python train.py --dataset="rendered landscapes of hills, water and sky" --num_classes=4 --arch="swin" --norm_position="pre" --fused_qkv=false --qk_norm=false --widths=[96, 192, 384] --optimizer="soap" --max_precond_dim=1024 --adamw_lr_other_params=0.002 --lr_schedule="wsd"
Rows from block 12, named by matrix and row number. Rows with one number belong to one attention dimension. Each number is 500 + 40 x the weight over its row's rms, rounded and kept within 0 to 999. All counts start at 0. Numbers have three digits each. After the name is the row's rms in percent of the matrix's.
# q: window attention query (model.blocks.12.attn.q.weight, 384x384), inputs 288-383
# k: window attention key (model.blocks.12.attn.k.weight, 384x384), inputs 288-383
q.32 093:465557515513498469450473515523498425558473545458539569459585492514497429544499452473525537530454502516480578470519512503521497487482510536437449512491527549479525476467543463501456500407515532478431528500455503560531557558485501437449504526343484505565454505531456529483530515508416519514
q.33 122:476539528522549526484558521476439482509540448423502454488551499488568527474480580427496521498492441543502449460482487471456471481533511539513525483509493533515514508538567476488569554495572484484373488446488466517518493555450538495516407529363423521509617440495479468434550474551475481513
q.34 107:491523536525463499565467510522536455548493537536616526520525464473467470512599543478459512510560502508453595461542506493493497463463415575462519519463567569484471501427485525480509547440514509495534479501486501539471562478487498528458551542479501437495369489462442570473425549485502515537
q.35 115:531470597498473510512475465536520426481443523653554506488561500479465494571486525543523491569486536506418488485528566475518532530517482496508481538521524528572530534549541476465523504553465409436521534490435432533511521437490451475541459538503534467469486506489462592480505541501543530472
q.36 122:556471448473481503485508484511528603502432462520433569424501501552473539435485496505504513476449452516511581567478471515442513540470495519453430521520516479485492476490457539475514479485490583515452511498500605479464503522522537526481499486493552544482539455521533443507531488421482487533
q.37 091:555495478477438522491448458487516503508467441472512510520518522558447414524536436464493450511503487462504540545451514517569568544449567537483550561501547552497495509416490549450497527483529510448515510561562538548462510457524495517349512526470465507464392525522467532429453492503428496506
q.38 096:455536546523526493549488490441510485492534459506611489493477429481517550501526514452499568523522454547411431509459424557493445484490456488513538599544505425575492485459536523472444488521433506463438516426533443506509481493547479480547504542468506472472510415462482470432619495491511490499
q.39 110:479511503514489460522445477509512464488462531467505559481522491456508448536445419524468491538457482437546532512537535569522488508502487432477473485438511510526488477427507458440448503413588522526450542489448533586472514471464548442499575460480555504511400558437500522482450537486491496494
q.40 097:499531425494500540453495473499533493487430487568545514549519553504527446437562526442450498505499497507512548562459421484517538483480516527459495529469516468395531485482512448482553477500534548535464465547423551529512541502499516520346578481471504499525493508473523456465523452547479498582
q.41 092:473519513464519529555473530474464539491502481501452489474374533578543541580434483456506513504449511447470452508431513456454546509444502528503535463438491430480552454519473501503491405460555524518470479545439461494494419514452458475524531398475463458469600492529515511550524503525474529449
q.42 094:497484479533532452507438524470497569460468538393496519465468523526477514508503507460499529489536505518528479563479568497432513524534550454559449502520543442471503542476465515480484471553434476523522432503452510503496459517451475476517578577485541565490585475462470469583474473506563460482
q.43 087:426536554450488491496546542535498512479511482441480509570467610553517534446475527404484522527487496512509486540476573490416540539519421463488542461505467426536498517360475482490490474466463489474507642573542506535477491433495478513451550549368438556506489531536486509502476478535484488530
q.44 103:513469490458472514487518458503475512454404555615447596492536490517522547447548460512458493464521476493497493530498556476483485538469539506521456562535426528528508505574463522513563521470470496500546444478544556467548517514515517543501466490420527554479530487519553507487457501456472501504
q.45 092:510477422507458461493478563445521587501503566563418498520465536576606502447488494429498524506471550509517491526467514430513508459433490458485497473455511451524488484462498533517483475523461562532486497531472492453480476458512522459475588504571453512480569486533542435517576464516483482520
q.46 091:432538505494537464539561501449496506497526504450459490502477457490550446489474519462550538508486471507460469514539536496492406458537532498490512589546479564522506493505495543520535456512520498456471453468506429543517534574572481463493382511471506529524508483528528486541533475436517459501
q.47 097:464511510487472467512503526523459575499469500396430479486455582540551592485483414532597505517528464495479474481478482518441444571477521456504534548479477454477428469554457508553527462505451537488478524547516483482482456580535458483507476440411446521526511536556502420578536466448493500430
q.48 092:525465472453494568481615444546498545497415505585481525544556473398513508490544513569466446438521528495484497550506521439482493501496523499565423500513467492509502491639454537544480473475438481465494443499598518425538544548435517548609434470504417525502434463543550508540474505527477553539
q.49 122:430466542532492476537497534538523536517525431491511499471416473550515503517445516569549552503477517449458498491544532546474493528507474504515556456443462485469480506482472466509472489537512552468481498550450435449458445582570437505574422487607465492431568466503493505537538517460530487461
q.50 095:452549496523516514505503506487535499469526494524445573484509517484557491499445557549509541461494532552533518465488482500510490450498434539500482430563504496530483540549570471517566486479537492464484501459505493506548513505426565453510409504432448530537531461474497549474509527535489461470
q.51 091:573531494518513519499502505454485518515474439431514442490484522534511432447449484525509470538480492473486487548501468521459516534532596546497472465431512486518507505571494478451451533435534520537443476551478503450512468427494517492444491490567480484426508511467519415498483450522499489448
q.52 089:526477487459524478465494491472546477499480517454515548467523554516479518507523443481501525555539551463546486561555520569440505502517442446508504488479459440439485469520449521509504522563429482472464527554415531552519517542515480547371515456606510501496525646460556452535558496459528528519
q.53 108:535502489531541534452494469506474466510528476570530478492540478449420455493560539541450455456523488545507559549483481480540516497575511520484504511534565495493479510508486521500545544486476499463437413496489498466554504530542478546511427534435443548485450504471511404466392505528502501477
q.54 087:521514520497520491522505424497514446533514441554494492505380520502377478500508561533467402466495467488512518482504478513501480436521552466443509432495505448535580532460492462503533544524557579482516533446533551509538486483532503630410462504391461527448507444541462439488491539478476463520
q.55 103:422537472445531482492503483423514534502514479548516490503523533511493485425486577415486473466477494536511486525443476519460453459496518501486475529505488490507530511444571504465519506457459534546574529536479555538560512446453568505430595563393475559546473532544521486523451477539489543554
q.56 100:518453488472526481479478508459423561446501532531408497519452454519455540354490493474569449472495519560528529503489519424466529477485552493503463488485491435424532461523461574548570591541494523532485520469544531439469511467613518608428465542389444565479560523565496430488551495406506472529
q.57 115:485436472466502497581505430494479591494440544499435560485519552450501482440421481533505538464455501459570552490480535532429537462515525519561522516519479443466486481553484536504473518514476541539441500439431532514517499539440549478458611419447570502510547471523583501559522484436525540538
q.58 103:524511546511580470440510497437539518497503474504524432470334508471452543466502555539476503502515490465476460537472523480454474457484476548503519401473475482504541502597497552497582489523488581469487567507403421510566477522445562618509501475509389577485562502562548387579500555518479486508
q.59 107:511433495555492518560542554510542504455528586600469503445491490550514537442503540524545548470492588503459529421492524455491548477442477469485522388482489448492501521509475596565498490532506466469528511524502553454471503456490511507544493488450482503430503483493529503444548519490499584420
q.60 116:500488482488542530443548536451491479507567452462511470456546458447499479489480550414492482550547581501518448531529537536509435473508523381500513560520528565502531454490527449571500499526468478486472512441442478499519514527485499504494468547469467451520573501439467576444527435487557492482
q.61 107:459497582536493466503502543498495395501516483407534451487512486468480489559523538525524526518522508464471409545512471484512519526492495489440554558480488556528489517425551451498455500529545476507523486472551433557475469570510406467505451579495488443501524528403470545506497473501508439453
q.62 104:455566559540468480535522517487441516454557469459500474477429450467548507541517548529508509495439453534495446500497506484479542433511546485520532467510452533571526482573548479491538516499516462493460453441431446520485494503549543497522444520450459524520624456490473539536560515498525478461
q.63 099:510454559493558449476595564546462490408518559436526516549444455473515513487531547489467516464528506533487503477503565449477498450493426488563443546466487446472456538506449529563511467572474491515526458517474461519441481535523502481535528470414520452600524503489558552493488500461421483555
q.64 110:539530538473554552478439513430487549525447495440476487483440453484509553504464544508492504455512502495498551551447537497486470475468532528478472559484531479454578512439417531508476504534519511483496519527544472506486473480536501493544443488426531488477579529501545457528393487458486495475
q.65 101:513500511558481479483539553535523506524478525635516546391576479534536506620480508478522545519505482523455474553557518587495449452514450431523515548561501491529450561424559500510494475499473472502498438515529469520552518461515603398555520565474605528502356539488469546461606506532545486474
q.66 089:468462474477496459501458512508420505473491569529431497499478517596514491461431462486499460503501481504535492587460508520474496505475515508502517407519537527407462503454464443494446520516492504476507478520547522511493472456507508523565524530539481471465551550444522599485504511475532502466
q.67 093:485534451465495426509447499481504509516518499332540505578507552607509476431504497538482508504495499466460552453441509507514546449487556590482557489494571446505560506444509509447545500555530442464420514530533504503509489540515501456507552470557496471564484449449499532487476522493548499492
q.68 090:519481525498492524494471455517516509493510538381492574475532480498563507460497493439521575603470506465536490428484469522486443508528422510452538524480457475657511431458535506555501489545496538519462514524530517496440464434473528428439508412595463552513526451539481496503549437437567450514
q.69 101:517458488531496452514531489455511572446493534455449519492454528483535421546463461566456495442455507421453525430474522510523523424480511557566519434526570514462472481504585451494539489439539430472484473547516443481497570536540531527480531477550574480469388501487545567504496514525514567464
q.70 110:450487505485529525482398503565519490503561588459552527477448508535452421520508582548437459489496530448473485484478496405501497520539484510520458426462546502498533461476508538525504564554593577511475486547451506457440481466508450519453506408503486544529632504547531526520494518531560538565
q.71 101:559521487518504528438476481473535398566484537491476519516521530528436537526515533523514558523542523463531570595427612563484450424482448464463458514532520408476516494476422500457466459550587492499511524528541500513464479542525496476490467513488549427504529514482471544477459523528499399475
q.72 109:444530448512469478589532500483482568456518593519460497478494485496574527496527501519444374449480497479547553469451541497512503533529475516508484532431519487506444545549541430528470536515483492471511508500547473450584463491497496507510486541535485528487490559448514542534538484518424529498
q.73 118:469523488493487444493603497484477489480452568370464525458527521561498494524458495517574502516520433475469402444567503464445480507485492529598540463560515545525448516540503483547506492433519520476534514577507484447526478497529483526450461533441494548532570488446498562443535513524489550526
q.74 097:496551491506513514505486485474467460555483516468509506453545496588551466493490472459472496527515488475461462503447495562516513522492427520478473420463561499473517546401466513436483422521488449514476524549489426483459464423450417474523496486496526488441530543459471475458527550534546515464
q.75 121:505524585511499529511420429508502463553492547375482518516397533591509478556456503542512423483488528518460549511453481462500539597492471526463468465474554450404499507447491563447511522463547516427434431502508427538465507488547447514501527447519506509539543530479524515455484506548533560530
q.76 109:509465473490492480444380519555547471520486460456518510500634507537514493531501465540521545512511505488482548432486485508557531481517500543507509555489462456610528487470585516488540494501477416536500523526452513493516543431466468402563454461415520444508457446536534517506535548544568546516
q.77 125:539485517416479541520479453517465471511437495554509448505455528513501470498476530518472409512563525593522578591545477474548533554545463428501513559508558508445495480478483510539471521537466469438441487496490500551509493485552558535455454493539576553474444503436453437559440506516487506506
q.78 114:524475564491471540462528480521457506496502529470489500504395553580468473448432459491511510476481507502454481485462494466490501516425518558540566473497513527463534518479480532524481512497579559416467518521575485512456495516543463570469502501528559485560533513523416580466468468550497460498
q.79 106:512497485516554464580394443510511504471560498534510539529471527443442445493486518478493422526483493483510532539446448533506536516571498494512533485462581507490457471512537521442477564520535491508451532473441550504543470481492492470430433516493511490487529487416549405567530505485525517539
q.80 096:445485484469453490532617535427464544487505485525488422545456510442470475387513499462482477524554500477483511556489499552469500484439504490426474458506443515471488578472447457531456505539500519457508513454500539480550493622499423507525574421513389472496518501550505416522425472516404469556
q.81 104:468429472495546403529492449533495471487466478331548483566464482461436463436554461476525473521504452463484496516517502516525517472481497465551515426478504443490506514500517499521517478507487509469467533487450531463584472560564481496511489495480472519516534478547510466577542534547509592530
q.82 139:468522491467508504513598502488489510389416445530455508473528518476516541509463432527487439431530493513534470517489473534484525455446559542510438636513443561500489524604529496555507475542445470539569504444509494462538497506481444573543420524526440488509459484448502595478454452494434519473
q.83 120:513467500515521439504454539528558568495566539479494518531555473503516447578518479530499511552496510464485453465463467533488493523540473513517540530496479481560451507520547549529572497483485508536487509492454456478457517440390499488526543489539450462540431420511518559476506548492532509482
q.84 105:513567532520494513473590511459477452547519511478466491401458511544485513410439516504509563442491485502456493578509467475518489499477488547445538516539513496464550546464472499534465502474542482424502498489543496491494463594514503517480434502406580473497494477462418563451466427499460488489
q.85 095:509447525470547465505490505498461532498528513481484519463474514507506478472421423505440420464447609511507415448412421485504482515500545547551554523474590598463561466515508546534545489402513451498470456519520513511484484511548468516506435456539524556574442446508558582445505511502438554488
q.86 111:499504499571494559500531555419534502505444515491466509484514470491487530592500467495477553468474472474523488451456506511433521375509495511479445524530470478485444511523467409464459480486532523483450483476502531489543524464493483456436489605528519493622483481449496507584494508528434511521
q.87 096:562477535525478456446499592552544495519498445477460492474521478488550522507553544510526600525516447439499479504487529506545457487503497534449519525529495486499498528451481526614471429491467502507556580489551495507377535503570572512510518525491602469483545482537463556461517527476528451476
q.88 092:525517510555488452539481428545446555429523468601499553544483506462472408518489517592488446525505526473473525502562528572493495503488449481499436522502458416577467461534514526496484546569467530518470546513522515504471482401526572557455577451601474458487426526523507468526512467470459475473
q.89 095:452557574442552473524479503495471500502470533378492471489467494508536495464482563479534474509528506545537462535478527470469476581517489503509529526460542515450524504443453589505528462454558501424519500546521461489445461520483532521531440497451522527474591500431464484474478499499500513510
q.90 107:494475515519455524486442472473491548498521485542523529535489547522440489381507435521455513526513573492490581540420435488447536500475527504483478537497516537429555434455483521447488499491573544524485444471449582505447490491534491471532536462492467462480568541539467449472475482502529423515
q.91 092:470509491477499554522489477498561463522501553521510503430541492493395531403534540394433481448473452465494540574456516558462505486490537500471428497490534540487541422512468552507431566468511490577458476487469502588449470517459404459522481476507432497557532515544508543492444523472526477444
q.92 107:457470497553509480472492515507545462512479508602526530504445509584554525459434418588535465472521500552509503489455442467508498593440475493454470426494492461537535519529521544481456484506462485539536513507472514473503441490555534458514433485535567454544459494470518505561442475473532559416
q.93 096:519592517512492514514482528496474510520523526353483456551465487456482555584479513517552520562492459503412550465461452591553471543491410508475544514478529440540490513494530539484431500505544552443490506441589404459455429493462526477471492486489525498537530466451497496555438490567502501503
q.94 103:536494489486495488499499495465453446575477457513550493538498538516537436546475437518541551496474522524574488518456520461496565546472568519526532484547551525443483517457521573491503469491502505503566435488528494546471540486441484500608561493583463492572485487471543471531466506406465513451
q.95 107:546515521547456555445512576483463492573449487465455453498474493470436543477426480525544580428462478493459474561432447481474487559476532551406549478504482488533517520428474532463463502458540501520536438553493526555506439450569410463484503521501517481522529512554500459516381495510517515425
q.96 091:497452528548513478505467529529536473508522479430452495546473606537491485460483515529523538539481447536448469501481512524453496565481468510497563521498522449466509508481506528446450502483540536481533545424535470486451450528556438529562462473489560475477556476482447549508578569468592590458
q.97 085:469495486478516534460514528480513462511447487513505458428546500459484478484514498562521546515544518497490465479498509590510490522570470450510488533525584488511522454487501483527498509575409533493519525521503493529436535533574506448555445479588452507474474566490536381502503506529501616488
q.98 087:476492501444516470524472495502520504458463447500531512488496473454497406494390502486489456505549515481467510557528540494545520555541464474464445494467542509428502523476482560478501556494455508537559555493503530538569536612491499472537480496484566523562426559493516406475489515529507527570
q.99 077:519516501495479512475584509514513530502540511572445486511500517567467483454530509505493511488580420503505504574466461423495479474439494521498507474492490503479523534481430476532506532443519458496534462530503441475531507538503452490448488544459513435458558495527465455542541555506526486507
k.32 091:507494484479510529529434474452487509522495524537460511507422554484517505533564412497557497511459516459495495521437494518445486486481509442505515493521479507556468454476445500516537500505432541518498523496504535505502485581553465492535412450380471516470385537459513551501516493546473525568
k.33 108:475448436430487486527486474565501456489520507501464550475452492491465547488500469468537452485464502515499529523484526397446519461534479493556528535536523502479519570444531539429559432510527601515481473593473533564596480518430471533504406571584462465482420414493435597496448448494474508501
k.34 100:470467533490518457445466423464520501521491505507565565528546567519486490400466511523533465537481493520506552556482524505484483532510457463490508541471517563501513466515453521540504458483515431482524536493448509534532453545564511468472484472527539554492473471488402454492470570573575481534
k.35 114:524486575506481434487554531444535540539442510575449477481523547482463559499548519566460552437534491481457470441480505480473476500493472519490577424527492481532519539498468489554486506559477521469497545450484479498484555523522554491516468560420445582587363542540541450521512613499539448531
k.36 105:500524505532557506490475566492555480565534479420575465515466491555545416473498445461499524505510510476521496361491564476538502536474426516553531508498492525555459525524507516496467555467501445540439500486533442544530540531476443467554497519431555507477502582478612526529535539503456503559
k.37 096:476513495461513516476548487459551525444501507566528418543622532568568435532607449504521498448508553489517453521452574494489499484523481473552394508591520501552482516427451352495492459531558419483442511449468570489499483491546528479514454525516473506504446518521504420515493537469522537551
k.38 110:569485516467490479543527493464519485479533462414472472441522466498457508470451481497518512449488484532504529423503443542498529499474465460505501438559445404531470502588507520469457507496492495490511434542592501523503511512490527586459528460491478479490487515551483528543440457548439470559
k.39 109:536561523508448496531518515440496531546530502586510413450445486523559498550438448489482484490573506428477486530440567522515527473544497475487475450492474486491479532545519482532501513475466545542460535523434489548390452564549566452552429418455515509512478507490555426513468500540494542539
k.40 107:476462524504570548511459540478482507606506512453520498451522531548484531548583494548518509484526487444509564514527509503561550533513473508527510518491543523579534481526466514473483490508546459468425470468469538491466521494539508454510550452419492512517523582469464564489496549488565417458
k.41 097:538507459491540458460537468560522556499519468432503417469489538433554517510507504498472523508521527536510479448498518531527510475496605543546539562528501478498492528500493425485505481475526521542467552513563554531466513491431507534490457471550545432449553509412499449547469448450453493444
k.42 091:523476467452526475482447528489509463494502521491509525531482502514447500486473419477569440534521542447524539479557555537519452447541460455546419570476505555536534451542523523556464448483430438487528470505510573525577481533403504590495466548554536462490456483488516581451498498549570494496
k.43 107:532488505484458491500510477446495443556537474608561477500532485561495486593467447577502464462502519460514499483524559489517464473502430498565470566513485566441460579495524483510490502487534537545451491502493481462461473511463526508469457473534519381510481480452532586446466493502478544509
k.44 113:531470495577515491499486496405559446482537496531460486486618519518574438468434469553547540559447522502479461430480563539550507513439518536507608560466528577553485461422499503469460520424447513506513557470522535510531476410441412505493526544597523461517423526491509526439525544527493466511
k.45 096:521482525509593496468492520473425464485503428588537505458535490520495546420463435489483464502494470462485556496516500456504499470432560510534492541490471489546471441563477517497474527475462518466506531474463501476452531531509475512483532454619514452463550595513507504455423490462563453511
k.46 096:478475440477503504458519491497517554459562518536454564511634458503517423494463488428543511547478563483445454522502500478545452537528582481467437565461489450500505560433575571519526574504475558528507530490477506493535409491422482524451513544465505460481452420504518596530566442535517545460
k.47 098:471523538489578520517567497495455508496496457542574465522473481537464493579515541469481487493491487521492474478495452479517472511518503530524485511428472469505461474577511560516468547476557548566579470465567504513470491432492509500519526502466529391498515487430488586524572486545535533477
k.48 095:501487523536499489476561489466551483433566465531494573543562486485450491429493543467538511423532491535504439567469468497555497519470518553485624539518474504501508548418600573498490494558436549454544539522493484532541485390469494457443476558546533457554480465555517498433532498484437503463
k.49 102:482526532488435435433472515537552480598489545392488455489479470505523506481460568541509459501510504498568481515597540479485441489524504549479525475538527538442481456434491514524527532542526459500529479491471498440516548444540434505489464596539526538503562452516569535536456464509563453491
k.50 101:524425465536491487483474496496548477470535535508493458523549481535533502426525502464540510519535453502514467459544547403444476456530537502523539490474538505513501511415440502462545520493418543541421627497448501549439514490503465494460491538534492535518563522522475499515515523477507475491
k.51 085:466505502556503486483535433493416498513497464589554444488487525546568494532450522475473442455555442537544498533518493481550517576524610553499456459537488458551502520497538440500410505569558507463458480404475511515461539511488525525481489478598510547521500395477432411481516481500536510440
k.52 105:416534463490522505453598476497485518533455460525543464465473489519485389511481529465492487499473575549441483550498508474557493429547551534550447516510514497467428510451466536517478498462516477532448469481506466502441440490515454494500477452591570487522468432497496461534513571499537524482
k.53 100:475493503503527514479508529467541514520553498508553521520522509506430483446487430557493508499469494493498462450454452532490500571514484467459515470490516425458541446499556485506453452430406529464554502483550528487490544531516432531451503617433485506564588539553361507495514531557474472550
k.54 097:509518475556482541510476422528484497458506443338475439514568508511552522558529473494504526521429539543538519540430488576517534485531560420509393527516463519512447438397501467527543492497543477504554492472477604465494464492524457465509575455480504521510532545515525471538468458443512420434
k.55 097:531488422468504485463457492519487501429521442514521436510498510491434536492500469480563491473506535501464543416485465517499556478485508477551481542447531563524521461448513538533507501537479455506447449519406509500523394511479588442513575533557494448545527512596480532568529472538544513398
k.56 104:525537493494462494492470484541558490567515470397566540435475472501426466554433477549429446503465476479555489486509407552481481508533468508525404444474464507471470429445477542536524488453516509465635506475517521473470477515489536495515561489512524490535539550464467589523563498519445502458
k.57 107:538483455501506558494552478518504587506504496459497488477488445510551543563509471482426479496500428513400531537514470498565521458526481511534517499514582540538461619526550470463543498503494492525444531486475475475444475511455557442526516424537554480486528479530478480438526427509528496444
k.58 105:436422484492460479416506490485521472451509456417516547541532481545446554505496564525527479527512548486522564477556483475453506378528499451533507540515516537459489523470496523515578525514493489454518526537463469516591557534445486522453550527594537468508529484479452535518484484461532452377
k.59 108:514527476486502505469472567509560514467458538348486503519497537471389509449530516542541449524443541550497464551477473543507472580508448478457534504513522488499472459458552501525530483536476464495564457496535479443446535445511523564447550486482526450573526573546564569536520542530481522525
k.60 108:565514486391525511537507424507534410532508541421516454541542494444463570562534495553486460476413467521522532540460502499450538429572498476509527520514444478491530517506498507466622504437490589490503507488532464512527491466494447446536503578515482491434461496567426501461503481510497476517
k.61 102:511494444499509487526494591545505494527506520457445477527481534485460483482497474510526485511472479503505575535510499562479483517481555531533478496444438447435533517555530537520496447449511531514553422484485534453494492548561429516481458536415441549487478441545496518441508525538521504516
k.62 099:527449478529527501479521536512552488490459511503494420471454458421560581562419573483555479532494528496545510506488481497489545583494538599486538424504554532484468487453563467484494496461485528453574542536465479525522491482400444546470424528565468520519471425514505464532474507523555450466
k.63 112:556499452502490492448396528512586537520524522375476504482448466462493510402432536509550526511477489484515553499495480487516519541546432483465522474435494468447500477498504569456463494469466529492552523475563483474522453474458511473489505483492548478532532502492554534484506508532515490517
k.64 112:472561448543480514478418479458480470472544509433495521499556497555534512459546521571473428479554522452480495562516514509459527514536584504489499488539439457508510479550471538461510468507498477469576497532534503440519493511575596457563463457412488495499531542546530445558442492520522538479
k.65 108:413467518434486518489516482560552516518499456423497498511413518418534502391538565518449519500497521534484531486503498539557553571485501477511546523483485415454548544518497532520473535602488427528576483572563498449465544504512488538458504488445457441440438543473492506511529437520520493536
k.66 089:532493511486519558560374561558484523556523466420487483521615478436524524539508524454459498492544522466496516598539490471513505446498482558509457470528453531498483484494509518484510475514508467477593418511419516500497505454521430516441446506445429460454477562506514442434505559520571465488
k.67 096:495503517497578528519551512487532486557516496459482427504449479489507464474442527468500469518503481520544512560485514505452528513449536597580542445536503456462416470444528475464505529563455539510500479496476526522533460506529430417444530477531514490537507525517391550520486503522497459452
k.68 088:474522500496538524435562444392491478451535516519480451416468548502529521465459445489580523525532433458495541527473414589511489458492493490509527479479533468488441447472487548479496528536515518613444488482545490459553442499493451431482633489558540496524519540449499587445494457472468498443
k.69 112:536450470502464421503452476540478482487486474409531466400548513467470509404552533482483436487504473516448492476552490499491530545525436526540546455446511481502533468519475466507583471516515581493531489531545497501444480600592542472492507492336518452474454486554454456468383493471514521519
k.70 114:483507494503527487518481543506494451457521484579535543485496516480524474537534520500449452440492486494495463519534531490539498497500556543471415412479552466530525501460498523456514534440496483386485475430539516508471544524493506426563444469453456479529474596464490545495503600541498483535
k.71 100:504460453543448534485453506506503482460515524502509525506547496465486525414573501564496470423572557479505480509493474502487500513525544530469534485488508502527443509515483516505523499538447508497495459504532466527487447547599456477498488495496466498519539530518527477509435508492550502443
k.72 103:538516454531490493537432533523529506502478497450542569579484457494533498497604541543425496488511556509532528470478454481576495550532512542497449571507545489515486461582508533552582577469438457464580453498458515461557568516520492465481526435541444520436520582535511497528458490524530440525
k.73 111:568531489456520439477489484551419469546453512538519511449510488458412516390461542468504441518518415422581480492522492511528485489500463517494478510467528486531462461522491510528467529511530515394412500478519518527451443526530434523469521494439501531526451568442416434488474492520561516538
k.74 094:483473600503497484493459501510517506525502507417465527540568502517563570400513492549447441521510466467447593436555561509505550518548460445557496421584516513503473499544472562508467439503522461485525591459527524494406487437540495461508454453499489462485433566545484510510468549528582458417
k.75 120:525478558485494457539355541539474440523448537503500499495530474513540592400506520545431452499558490442473536531506550497479505487548447541534514500547545523529461475473502532444557460458513504354494518492511501500454526470564506457486485494542429521497440554555550468471466560505555477470
k.76 117:482488498552562511483581567425516481433522480514507459488428497505549549624525447448557488564483540524517531554489532499469469481522493455525539367510427522583495494462499436501481533550500423485500492502472523498587496512480459414561475487607476485493527533492452568556518465506499506474
k.77 105:488461544503474489554450541592542446467458486566528531582511543544593583481525571470440441473487547524500535486475501510496456540472430467529414589547530420510498494498434578505504447485512451485452524520516472548425559526470546534450469471413438571518470431525481498473468619509548506489
k.78 105:494436503532524478528455519508542470504525486516476503436510469538542524377476582545456455477561460530474463537494533569530466491501529544602538522536529441474521529470461548446536473525488553465436600480545488578384480548534507503499478437446503441487461437446512484515545534458508494439
k.79 111:543509527467495527489560481489502496423536512618509519468548462468423428552495510504510559459426482552489478514518471546541529488426544463472515428460517493458478483456514484495581514440468465559499453501515530474540524504524442524525483511422557536592550544488441525534563482527481526563
k.80 102:473530487457527509453427483537501507551549477477461520538466469457492446488475531468470553509498409563520511556484530495464520529535531506462509538528515522507483498544477540473520452482488472456552514476506480502517436411533481505518535475557488525468426514508502493474493431595459550497
k.81 105:544524532492534421528572576519542437492544501514485471444458468495422475517381490442519511531435473548554526531474483469442537512474494547488573445515469493516489422493522442467482465464507455444521540524501542502500501436533460460496546513557467513526565442480447530471559463474492507607
k.82 123:461520502525481563488453489515461513504485486489611505541523502546552445543480525473535453499504562426533459563459473422514432470521520516502470533465484504509500535542518579583470514493535555501488393454441455464511504498429505454427469529532520523452506514533520490501509421469444504502
k.83 105:487521428537476527480571518479560579518489445482509516467499566479454466552537464541541582586474475537533490585454512486458489477525499495467508496514525480497521485513552408503453564542512522489500510485584527490570407483516439470501490452501459496471537468532492562494573460491420477537
k.84 119:464495544503533490514380481545490479561514506415467523530487521504591542370491547545469455488531509524466485481540527432464488479520488495576473484495474487488453532567452586497487432582523556455541546434493409490434475550473517565505490471440502527487485527531515492459440490494541489475
k.85 091:524470550462552520539510489525523463538429495576557483477477469454536430519456504453577488509558479524435444495532473499489435528538409491566534480555482477426512517467475501462519460487466490477433488424476517515467544499487450514467533512494479554498497467533464504425448485507458517464
k.86 101:534515485559484471480495461544497505480550535495535531518535476444550514455490526462462472490553475486501464513518511479550547474555555468496486473518476450483582523461509469548577468519472489444583464571498496436512559496506489511439434544476513547555484499570461403514564465514552451469
k.87 098:525508471496515501476500440503522481499516466405425432449536497509529502521506482529507473476542452504515489535469510556454540454558500539565489559520462632490510480541491455440506491551522546461435563492449491504491463484528511500518548462443523422479471512514516465461424517473505472492
k.88 103:573454453509482490517554496470490541483519505563428500511482467470485523505453458594572496506436529552529455463506490527508464515434530470556517451497473521438482514536508470493454560528509562536495547514557452558541448546549503507482540494460537543503489504506508542489545479518496481489
k.89 101:502457505536469485515375485481505464535376504378535494448586488487533497505527500556476447489481519449491481501527466491458509506557438482544430543498559452462458491467507509505512495489512536459502462525465524479435502524567443475513530455483554462505482528578464428458449527486494481506
k.90 098:516511495543473457539528459469494453437510487462531461521547477505483507556435548563445523486471449533489516461468559413455545531482518492503583495518499477503472455512456536587522470502490529599497427495507544473520543540483533467517460526499558545546528500508549487497460534459498476504
k.91 090:487536417591429488511515498500527478406523451552565548545515507476519439492470434524479533467428548459552528518493440419463500529486538519512512464495470442547525549523550530524490510492511443546552457488468596426516498540464566401525471562550521533540576436475529529467540508499516564490
k.92 102:513536502492487478448447461482471487520523549495504481517496490491562526406555520468513433506430561508486494556518511465415473474547476480533497461518431512517511486513479519530484448580419452485525552521481504517462536423448547524585475517467484502523381501533504528450460539533583458404
k.93 091:432488464481520502501439472496523445472482514482480569555512464543490468502505550517477481512574446523443491526513455484461460483508499450486516512539495499521512497530512505480494472521484470431503580429539521488462551390574453504480412496502482494561475463512418494454434511510470501534
k.94 094:525538430490461514469490505553523520471515488488530514416556538466547467567520462469538492476466544482507442513517510561494487462583455495476477485537522465503571559496513499500469477464486453494509506581518523521389511458476521517484529525551506485464489444544492489474497440514423566421
k.95 111:532517471538508449476494480540429508456526505493424530417497504476604486375483497553497539447527462533506555525521474538522471448569524482452542535524500360530537515444478480458541476490415443496505536534545558470420532508547521513500477507461496511555456460564461424489499487495515482522
k.96 095:494526481475519526495479435537475533515501410469486511455521553460475504496557478526514444499499506508416498444468524525477497509519494546506494468460507535533479491561442479476502524541502458518447514427453498541479511464513491481484532379583551522501503479487519514511498459473567534444
k.97 090:445504495483505462476499557460536547522449527429464475605523531461519545505492536465478483458455471532455500511520492567498575450505463545501486530601462512578485531582493498551458541502473435502503521483512507513463536540545484554376524430500528523478482457514346464610530552517540487475
k.98 086:466506450378474517490457473385530527443425504510458444525501538424538494449526510469492582553523450486467494562465511545498495559518431514484492546485505468568487481509547435484464505469522470492455521532519469496525420482464479492493534493496448511514488505515425521465527560517471423432
k.99 094:485461530531582470546525508544513470495510472512571496538466482481409535524475549540511522430517530507474465382519468508560506536424498538432571515484501527455478495498518546558490531484511544486587555438548480494533533509544482554409510543489449461573481527466526513484487550511522521524